Weights of a small text-conditioned image diffusion model: 7.39M parameters, text encoder width 192.
Rows from block 4 of the denoiser of a small text-conditioned image diffusion model, named by matrix and row number. Rows with one number belong to one neuron. Each number is 500 + 25 x the weight over its row's rms, rounded and kept within 0 to 999. All counts start at 0. Numbers have three digits each. After the name is the row's rms in percent of the matrix's.
Before each neuron's rows are labels from the 100 images, of 14848 (inputs lightly noised), where the neuron reaches its highest value: "colour at peak" is the nearest of a few named colours to the mean colour under the peak; "peak on" is the class under the peak. Only what is clearly more common there than usual is listed. The data: rendered roads seen from a driver's seat, with toy cars, trees and houses.
# fc1: MLP up (model.blocks.4.mlp.fc1.weight, 512x128), inputs 0-63
# fc2: MLP down (model.blocks.4.mlp.fc2.weight, 128x512, transposed), outputs 0-63

colour at peak: white; pink
peak on: sky
fc1.297 082:553513529507502528526569485517526527528491494474495510514475499538532533492481477500530502504442477464554496554542542515476500490480463484473540459530490479494447521500482474481535488490513516
fc2.297 096:511514517502487510498502543479512480494514524499496501487497512497419528498482489450553446479472500518501483494467478502470495492511500527520523492487475511497509486479496494507537491497496508

colour at peak: white
peak on: verge
fc1.476 095:503515532480506473460517504501495499515508497473531506562465456479493543490496480513506494492502504524506536460497508497508441474503502534462480463493465447509519496513486507534448489473483478
fc2.476 098:513504481511532426472501477483514478485509488477445512535519492484496526508506472504538493534533503521497502487539477496458494501475493461501494496502519500462527487527521511515525479503513514

colour at peak: brown
peak on: road
fc1.385 150:513510455532457523496471523492482536505512500491503512468555485496502490480486513502467446444465507503460503503527508497512483474495460491493510508465471531504520529530495489493512507525505500
fc2.385 122:523494499505518467520480491501497492462514525485543497466512520491503472515492440525425488486489501487491485448482483510478497544511496486507561567484453484522480502478493483507505503521482496

colour at peak: green; grey
peak on: pine
fc1.106 118:477531507471457460487501450492473527538465510504451506478496537483438490535521467490505543515470475474517504470482517524499523511493508466486486511496489492503503547497517524524447497525524518
fc2.106 093:472476485493525474576530505491500488511514508517437499504491536496505544502527472513482511504527506497479476582473464483514457540474490511489530478518522512499516481513522491478502524503490514

colour at peak: brown; black
peak on: road
fc1.11 102:478514529479463549533523479507481520511475465521520508513491536504536495520521505481541479531556472525511484461553525479506536486522529480485546493498457493473513509498513490541504523535506506
fc2.11 097:514507509506428502445505487506486513499518474501492495540498469480531533515522518472548501503484499501499553433502506503505501484496482574523495531522481497503526497494502498505451492509540498

colour at peak: orange; yellow
peak on: pine; tree
fc1.78 028:483505508454512461483461488493490460463509503487518424501542471507490480493474481495481501495572522530489475536504547514493544529489525446550506533521499503492481478555496509535476499535515526
fc2.78 024:514487474500536508483532476531541509480489444497545495488506456502455530452477510499458525508534523507499492498497478488480541507546518521537487523488530469497505476521478502540476475481497456

colour at peak: pink
peak on: verge; marking
fc1.317 093:544537495495502520526521481552549494505506487505456496452503490504491470481491513505518519494535475516489522512466470510496497551527531482491529516460490454496491495534541496513533516509506519
fc2.317 098:450484529501477545497477465499457504533483514502503486522505523507532529492515482457476480527566515514506481498511531527549526526519489517516452511516554526480480485542431526517483491516497498

colour at peak: white
peak on: truck; car
fc1.138 099:479470510530531468437466495490514495491490499487483478482527478469501556485504457495482474503517502486481508462514506493508495437506507494475517461462504499495534500478475497495454506475469497
fc2.138 089:514463495489509470450478516509490505508488479517511494495529526517516479488520519523534500499566522482454526470479461506538491456488466497451516491540474453522505487467530510532507478473488503

colour at peak: brown; black
peak on: pine
fc1.91 070:533502486513484529521477511483483489468479522458468539488498533495487514492543505510533543488491490476508485528519517485517567555463499506508528499486524570502478506491472485483513503504485515
fc2.91 058:464486490527489485498513494487536505511497528526486490516478479512510485468527499504561497517492495491448477533501516498536519515551506498538506502498462493505465474527520546484491536474484532

colour at peak: white
peak on: verge; pine
fc1.199 089:499508485512482511513482494532466481459529517522534513474484494504483486518553485518446510490533527519469524501500517486529535542478520505478543477490471489499541465512511465531499485496525500
fc2.199 101:558505494515448479509567503506489510475480460497528504517460453475487493504552516476511501492541489496502489522526514516478487514466484469475477466529459518496511498452495440512456534501531503

colour at peak: green
peak on: road
fc1.463 114:521501503450493507466536480509490511469500507525482488493523496532493513495494524540460526538504496526477494460498497465494534548476551507517489538505494521533504501477460476474522519557542502
fc2.463 107:490538486496500558458531527532498497549490536492476529471496512532494452491505470509534502467487494506507519522530494504510472501526478535497491487492487480509465512498465501511448493518497504

colour at peak: green
peak on: pine
fc1.48 098:471482506490511471495485505494483499501513532445493509540504522519501493522540472536550490504523496506546513530467515465519554489483509541514522485483443508529456513497515513506492534503535453
fc2.48 091:517434497511518479510505493496480471512507510530507508523480523463528513520474522495533494484475493518449554473455538485489490471547534462525473493503574516465521518473487521525512498506516497

colour at peak: red
peak on: truck; car
fc1.0 098:499535503499518476528467477474479500483494529504529501512511448484466488515479477514510509520478471468490516530474513514525505516503559500530510498509515492492501491476439517463504512460457487
fc2.0 099:520526495478458510558522478549523505473511495457518491548495551481464507497475527508521498503479483526509514524523476533510511535473524481496497498499516508508516522518436500491469487499502499

colour at peak: cyan
peak on: sky
fc1.495 093:526529515544463483544499497436522483484463508515513496482488503493531495491515478513500449486569472497492492462515461496510524495481514444507500475455515493462540501498478480488532489466512515
fc2.495 095:532521472542431522530512555511497517506495497503480503480500533501516499483466538506501509462514495463500547466479528487512521492513523481500502498538474427522475499463497519502451494497542493

colour at peak: pink
peak on: verge
fc1.359 097:503506478473497507507462530464498508486491504479449528518513532530492488491511518494519473501439525483535472506481477501519472515504499512534492520508494474489474536520473505442491466508546510
fc2.359 104:518486491496450443499507479525559512487490492517495485495505508490529502484484476489526557524485498500514499535493502536462452518477508504504541500491518524503450504488512490494501517493552492

colour at peak: brown
peak on: car; truck
fc1.486 104:493479475486471498499496485474459486459516501504473492511513404502526523491502478475540498479520546452485482499490498490504528499479485509459453509503474525476480504449514499494466461459516464
fc2.486 104:519462529515479524485473494465492500520508493453523487509508488493508529491483513482509472510484527494510538514499521499499541519449491482517511462512484507475478478497495498523524440526503499

colour at peak: pink
peak on: verge
fc1.291 073:516574513471503544485489514506483501486523478511467486493507493514513464476538556494452504532512502538501514503498523484526459466499481503522493513487506515487496473529517501533493484504520537
fc2.291 092:485556515515525501452550501473506516498471446533507502476507491459492528521550510494448524519524517512490529516539479492521507465481518504491490479480508466521480496519518501489515521499482488

colour at peak: grey
peak on: car
fc1.184 096:491525524498562501483509478525506510510504509513499498516508537480506543499528508473528539553519486506454507540494542497538482497504519490480514483518532464502539509523515498496457491497477506
fc2.184 080:491524468523556466477464536482511517513482505482475524536499468507471488501507491473516519451529506512484486573530467508544469495501471510495480499525474530487532510537481490529488491507523507

colour at peak: yellow; orange
peak on: marking
fc1.159 103:543497461506437498470467491556487511505483495510489488483520458511509493497495453532508446497488512456496477565513525514517492525480544545494495487473488494534509515519524539417510483469528486
fc2.159 108:456488526493512520458483471462521499484478547518512489529499458516470467501509529525502496515521505500481410543529456503545507504513464497511519507474490499504491493578482477492507495458491482

colour at peak: white
peak on: sky
fc1.407 081:469501478489457533521528536525463506524514453536509486516510531505539502491508527509475508481560500537511479547507513513481474516483514518519523520493471488496521510442505501516505491506534492
fc2.407 090:477516509489484497550449462491527522486513465502527472519497510485523507508501508507457520543442493537544451508510507535481499515459496521507510500499546500516475507482535473524539488499465502

colour at peak: black
peak on: road
fc1.500 080:470493515513466513515562518530486510486503507501469521520489486502467521512518513480490490496538471514501558473503546477479490503517489461509521527511497472461474482571503493530549503490504481
fc2.500 100:523486502521525512491407490470507506498478523446482513503517481515477453480506509509495530509515518499492524512469471492460470495474492489517491523527461490497472511553547522487548505463452509

colour at peak: blue
peak on: car; lamp
fc1.369 103:461511498493544497506497494551513486502491503487505446527498516495497508503526490512509511505453465543537541530500532486479519492481456532498505488501484532497485493439506509486544521507538490
fc2.369 104:530540490476502474501489501448551480466497506493536500470502523496491521487532507532540521526431487529503478507481494500459478491468515464490535500474497497504496507463559482468552484512512496

colour at peak: black; green
peak on: truck; car
fc1.194 079:471522474485512479476489471514518505501472500467506531505518493473523477517515510489545485520523516486605487510517509512511479500537544561515511506539464504502510499442533504509498481447539502
fc2.194 092:532474456515504540472464550519527518477501490507489502490489484530496539497504487468495509446466495478584527492455477500457490512490502493498521507547502508506504490445516469496498538490490534

colour at peak: cyan
peak on: sky
fc1.335 110:506534499511500491492525503523548514523543515493522486467493485510495508490476530504486503482513511493479527480469538507462501524512508511460523549439499515508508519511459501472542488503533478
fc2.335 100:411509498480447529524505480525472479492521519470520515519505531493478501484473460496492501525493510535507492489455493487503507515500527540490479500496492537510513506469446468505509484470491522

colour at peak: brown
peak on: road
fc1.10 086:551573478469493493514525511477482513501508511498467488488537522503527499521476553478515477480470488454521477480494480519494485499485530461492484516451483497468526515476535498533477508476452531
fc2.10 086:476508482525526516499516534543503504522522481545496490502503470515529499516506485485498471451459498456537499491488510479484488514510486512452507481472498450515489511494474486493455467491553495

colour at peak: purple
peak on: lamp
fc1.76 077:535473530510535486505443479508455491473484498490505504485513499497476495505526521517476476490497495527487488503524505483501461527479489504498492478486476497462504483469525492516545512536467484
fc2.76 089:471489551477535517493549506483509492514471497467496486429493484501527528503542462496500478543483493523479502471525472513492449557457509482508505516503496502473492492482525499503575502475489503

colour at peak: pink
peak on: verge
fc1.189 135:491453535477498497505515479511542506522492537468522444489468490495480509469520506520497538528494499489581507499512496523482511522505507510522509466497471482482511479504507540470520460512547504
fc2.189 118:504543534503508521504549513500553513488486505474500534507496477486532530520483519476497475502482491503446500500473453528517466514476476533503567492512497464511509494510454472502489484522490474

colour at peak: white
peak on: lamp
fc1.132 108:477505514529482473483512488539478494534484464500585493463473495508478508508448522533534481512456498520501538500490524490487482508511500487530493507472508511529520495522518529497526508466520500
fc2.132 108:585528483524483509475528495478497488460500497489502476514496478491501519510530488501486539528472512515492466520466526487480538497468521488497473499512484462508466494477509477511504496455494498

colour at peak: pink
peak on: sky
fc1.139 068:500517467521531515451457473508491482506457473509481486449497506500493577527524491469525509511489492475504480459489512502466520480471488504490539491505460477509445482465501482468505521487534539
fc2.139 065:481468530492507521515505502501490556488463504508488516512490502529428471492511516517559495486519516450498475531523460496513532500482486496474521494493542494534478491473518467472501469515457514

colour at peak: blue; cyan
peak on: sky
fc1.143 105:532499500524482516537481499527537510520506507493527487497486472506480465490474458516530506512515504503487482490430482485516459517526507512512481481527469453529478499493492512464519509459538516
fc2.143 125:492495523523455510500513443541474498495496522507496512505495536493489544485496511488517541552479507491579485495496510509518516553445512543492544508536490531508523485501478517526460514489501493

colour at peak: purple
peak on: truck
fc1.392 097:534509515512510469556534536481461499512542462499504495538495459521480497442509533490491484463512471460501477530489529486491519458468493517500503474518490507476471523505476479487502478477472503
fc2.392 086:511490505523499517555522512515505508487510501539532529519472496508493550537519502526515495492559508489502500482464474465550508564514487478526539506489555496494501469456502482441477472533488464

colour at peak: green
peak on: pine
fc1.115 142:495531491478536524423448435503472498513449476504477521472505547469486496533525489485528506533471519478521484438493523478553544497496532484487517488501497504508469518454515539520481527531513485
fc2.115 135:449460505493523485557484486441489484464457529501530449483514520497486510435504520511508522501518496503446478547505501512459514496503491514460515500496519494534465502529490453515508540493453495

colour at peak: red
peak on: truck; car
fc1.427 074:474522528452497511510555514518506520511498468515479524499460504478532501453501533549523490493525505493454516486502494545490502512467496517510522486491494489506521443487503478501478483481461516
fc2.427 083:514478488490476494505486476491503514549504489552460507527477513521522520440520524494435490525513484514465539460518523535545524506506503529549497502517488519483519453502492536476420488465499531

colour at peak: purple
peak on: lamp; house
fc1.151 127:474487504515516450511501522535443514507547469517464492529519446516487489489460519480516523462493545495502499566488513481510489493461464497460465494463488494472489508499482516439512461482515482
fc2.151 103:523505459526429524503516494512504506501526518452527489495518449500444507500479484487507511498492521504540547431510506476504528555516464489514489480480489463492490502511479480492472469512500488

colour at peak: pink
peak on: sky
fc1.119 118:491533538483473498462512506490501539509529516509509548487462484548507495521490532535470500503505506478456478499517501496514513492516500532553534492500552540507506515521473481506518526511497504
fc2.119 107:529489497472518484540526509500491500450538530547553489455499511514482518510485487501513500522426484492498449465519491534489568497506515506500509519445487508532501492475502538483507525511487484

colour at peak: orange
peak on: marking
fc1.90 108:514410495545490486528542506458504475469528499476490489490539472526532495506547532508522471489493505465485489496502496547493533513530551499511481523489490485524511512500501473464471489502494473
fc2.90 122:529545486488500505515466536490537516514517505532533505509457461513525485500514555508531470473507512508443485562440487449537481526527506508513477466528498469499512479494431503532496495506493492

colour at peak: green
peak on: verge
fc1.52 080:510493504532509523465515482502486487474474495466496500473411499541518541483479527494490503485501500516455535483492489458519466499495478461540515459511531516475518451521476455493550487470468474
fc2.52 095:480508472501525531495490490506496510475525454509488504440421485481545456498510521495532443506494504521488452498497498462456437520517486530509511499529480511503524468534488502509502511481513495

colour at peak: pink
peak on: car
fc1.353 074:497515504548498469511518506491506483495544479512482501490525437497493494445548496513533514507522457510528485497508503488500547507526519500533504521461488469478504459495493473494468507495489541
fc2.353 091:496539496527506492524491515513480546506417484488471487500531573482499542514532503477513491478502525488496475496523494501497520494492504501524510468451539508459529426493533509517477490507521502

colour at peak: grey
peak on: verge
fc1.137 085:488452516513462497466551475510473520482481472512472547469507484514474518503572515486471525493492511542478489467547559484510541488507510500492516488476527524482507530507488482478493475544515509
fc2.137 096:525479495506459473484461478503521501465510494522539487506483525496480496502501501514556547504488519547488497457450450489480518479529492474508531548508461486502481521486505497515466508519536497

colour at peak: green
peak on: verge
fc1.479 090:463520473472504477488514497536493507512510467544463493494532498505494515512482492464462471483490512502520538516486429504517493530491535541494443516482493483470473527461489519482494490539479522
fc2.479 100:527507514471482503509488483470501513512515525499482518479483531497510471489473505537432483506498484507529458489502526517500557486487502463506537507486558557535495485456505490521501511532531488

colour at peak: green
peak on: pine
fc1.384 112:475532482437474497466475521486470516519471496488474499534517548497485467532514467489520503473503466469544492446450514485507528520463515515509486524459494519481468515487503493500449521490470495
fc2.384 107:504466505502504554515464495462504489518463516496492496487523518513433501484476479494503529504517466502479535539495496487482468502487507506478472495493509532487457509487522496484546516500496498

colour at peak: pink; grey
peak on: sky
fc1.42 083:489519499518474481430500551518507512499500474524500472534500482519486522503504477495503531455514495505429459515499510503501532543472462486486530511517527457471494503493473516502505513462464537
fc2.42 092:532548523483483460444484474520469504515503520497502476496493478478486525486519524500515524529500479511476514504553472515515508512479520520529464500537475524444493520487555531485513478532545485

colour at peak: pink
peak on: truck
fc1.473 099:518528478472517515476477448562477493506516488540490508489487486509500467516469544465502531535488534501527456478537485531455462473488495537542503493514506486492475497486499510477521496516507531
fc2.473 091:518476495515481461493513497515487488508483515437503512470508547487483464500517515490467499480450497500520535480443562484439431499510521477512499507518484518505474529487518474467515529502501486

colour at peak: yellow
peak on: pine
fc1.387 135:506480509492473509442488497498479501488488499523533494467494501486472498517454519447468512515486492459524481461476522520471484505509510517503481550492509518427486513493556510453446495453508515
fc2.387 113:521511528514513492552507477466517482489492526499508490499525496496511531505512483513493500533480501520479471515461486513490474547446517528493524499532525508511461495436583489481578498547506495

colour at peak: brown
peak on: verge
fc1.161 090:510491526484510487502512449453503510517476478479488495487502479494450522478479465526520497548476499515513541544493477494510486512532463530518529475511517497495457508478510495542475498491535517
fc2.161 107:493528514513525486462520498507536516504520479531445494478502467495488457498503485511470512506537500530527524473518507505507468520507521466513468509528477489528465525510483507471484510516517485

colour at peak: yellow
peak on: marking; car
fc1.376 078:526533518567525528521487490522487513513479491508504522480515493528506499453517511488468524516476487490502496483485513562465519487515518500515518513495538509496487546533493498509475552492520481
fc2.376 092:462501481503494508497514493499504502514533488508505547433494512510501478447544476499517492499468536523501532470503488522467486466517494441439488517465482474484501553507499468532488474499471518

colour at peak: white
peak on: car; verge
fc1.234 083:470527521511485492513495488532556514494502474431529482533493473498443512514450495523507487539466470514517548541505549527505499475537522497494483504484482498525512492495519504530464512528471477
fc2.234 097:508530488484509496536487501470432479482518479515505490483508532501494475486484457466504493493474508548485501524543500503471497494534461512482484521480498501487496497572511494578479481545515521

colour at peak: black
peak on: road
fc1.128 099:514516490495520443479471471457491498497505487513527507474510469506486486499510490508507483499537502419481523420528506481525500536516481505502493497493526492482452504509452495520570506528490493
fc2.128 099:521534502533486487440491508470501496541496473480488495523497533491510535513534515497479515494479485526441506552515494514489510533507472503501460500504510507478494511493495496473495493587468494

colour at peak: green
peak on: verge
fc1.110 142:490526486482523468528491498478480567462500481525488480524447480520513512508483452458461488514506521504516514497506485537523518499507510555507486515495487516522496506519439530505471480537468453
fc2.110 126:496485453481517499501527536542491528556505483501530515515544510507461510504500484489471497445483509526487506497522507463507518477532515494471478510465492546515474514542475491491488475510499488

colour at peak: red
peak on: truck; house
fc1.123 086:544511496459534497497512499513483479513515516492495494539503432499481490501509502507466504549500493494519490572493490529461492523511525550502482524524533473505478500486515504509480470488508491
fc2.123 104:513510471503462504498485524533540497518528504490495506517501514472480525517507508520526484465457501484509533507515483468498435507508483474547488480504496513502510529477539538443486453487522491

colour at peak: red
peak on: truck
fc1.241 132:494510500527500554495526484459498482464577511505501521457519508466500534549524476500505503499493471480464477494509498518540492501491506498500498482536532493493495499506503411465493501482490486
fc2.241 126:493494487455516503473480509508557507506572498512493502434481489495502523464507557531494500497481434503520502496468493462518492475538515509500514477503517483511486500517490573506492461501481498

colour at peak: orange
peak on: truck
fc1.426 142:495502500483477498512512479480508416494551539494501499517506483497450502527511488511472491497514478495533511494442483489498480499488510490511497492511442506489506517456472469495491518516484507
fc2.426 132:463519495489534508467509508505485457499559497536492515537484483491472516497525511506482516496481490533486483524567524487509476499509437515477496473521560502490530478515504503510500498525515514

colour at peak: brown
peak on: truck
fc1.511 072:472462476475522475515454502496519507506495463471471450517500524523446523507449475488548554456517501476517470495449498510499471475466491493481501436491488489491504520484529503493426515467447505
fc2.511 071:488494486503480519510501456517492483496499478521530510541485505506472514502518509480519522538547478429521492535514489523506522524478500497544525496511505506497529498479479521514465529434568505

colour at peak: cyan
peak on: sky
fc1.233 098:538543441489485482488519516536482514501492449493467474503512477497528516475521448494520473477491480526524464518478455471516469486483524533492494504489475437461531514478458498484503491474550489
fc2.233 123:564460492497476510486482476493522498510499483457466494519492527499584509504485507521498516507447500471499520526537570513490494506490450482499477519504521507512535514493540493509522501467484486

colour at peak: yellow
peak on: truck
fc1.491 093:478563510478526529518492471491505464493523494505485517485487481477476506506497552456496516526524519504508505500561554535454503523510540487540514467483547506467533513506538494484499499521515532
fc2.491 087:552568477509503493524513549496531496513479529520472502477484535540481497495509504536451511470553499499496483505444468523475500558477424480485516479498461518508531537481471501508497510510473475

colour at peak: white
peak on: verge
fc1.496 092:509524507482481501487533541477479515491494502518550492563468493508536498482475479519513471486499485489480484544511538492553480488525512505490517497510509506481532497461499478541431478496527498
fc2.496 094:438514490501526535473530531512486486512498502494520499492501540524489494509511460454467487486480514510524474524506453499492510486527512502492476499486493497478520491491510524546499500518530521